config.toml
crop_scale_min = 0.8
encoder_activation = "gelu"
decoder_fused_qkv = true
decoder_qk_norm = false
decoder_inner_norm = false
steps = 7200
Rows from block 8 of the image encoder of a small image captioner, named by matrix and row number. Rows with one number belong to one channel. Each number is 500 + 25 x the weight over its row's rms, rounded and kept within 0 to 999. All counts start at 0. Numbers have three digits each. After the name is the row's rms in percent of the matrix's.
After each channel's rows are labels from the 100 images, of 14976, where the channel reaches its highest value: "peak on" is the class under the peak. Only what is clearly more common there than usual is listed. The data: drawings of small networks of dots and links.
# convs1: grouped (8 groups) 3x3 conv, stride 2 (encoder.blocks.8.convs.1.weight, 144x18x3x3, each kernel summed), inputs within the group 0-17
# convs2: expand pointwise conv (encoder.blocks.8.convs.2.weight, 288x144x1x1, transposed), outputs 0-35

convs1.81 077:509474521487452485504477485499470483484487488530490438
convs2.81 089:440458477468543474486535464492511479492473553463485522464482484490509529516474480507487489486534511497565529
peak on: dot

convs1.104 070:518534531487508480468489481480540502509523516541546499
convs2.104 114:476532569478539472531502482488481457458476488528475494507508518478512499486508482515510487508512510498558500
peak on: dot

convs1.59 143:466475497478519501457537518514465508455519465504505502
convs2.59 091:462451531461502487524465548502519507507506517526488538533517520475516532485517508524522541534482490548480529
peak on: dot

convs1.37 125:497476479452444497522488465489483497466502489479483522
convs2.37 100:468495506474519480485465500499558535468493521519510518475496530513480525506488533452507524455507477504496502
peak on: link

convs1.109 133:479446465501484439499492488482496493477530486515504489
convs2.109 109:480489503476520517506521545511466480527563537449466557526480476525476505499498515510525501520500509477449528
peak on: dot

convs1.69 115:492459493467523501462528515509483517463536461498520499
convs2.69 079:489465497443483497511471543515549470480506489515509508533511517484530530509512491520523527532468484537462536
peak on: dot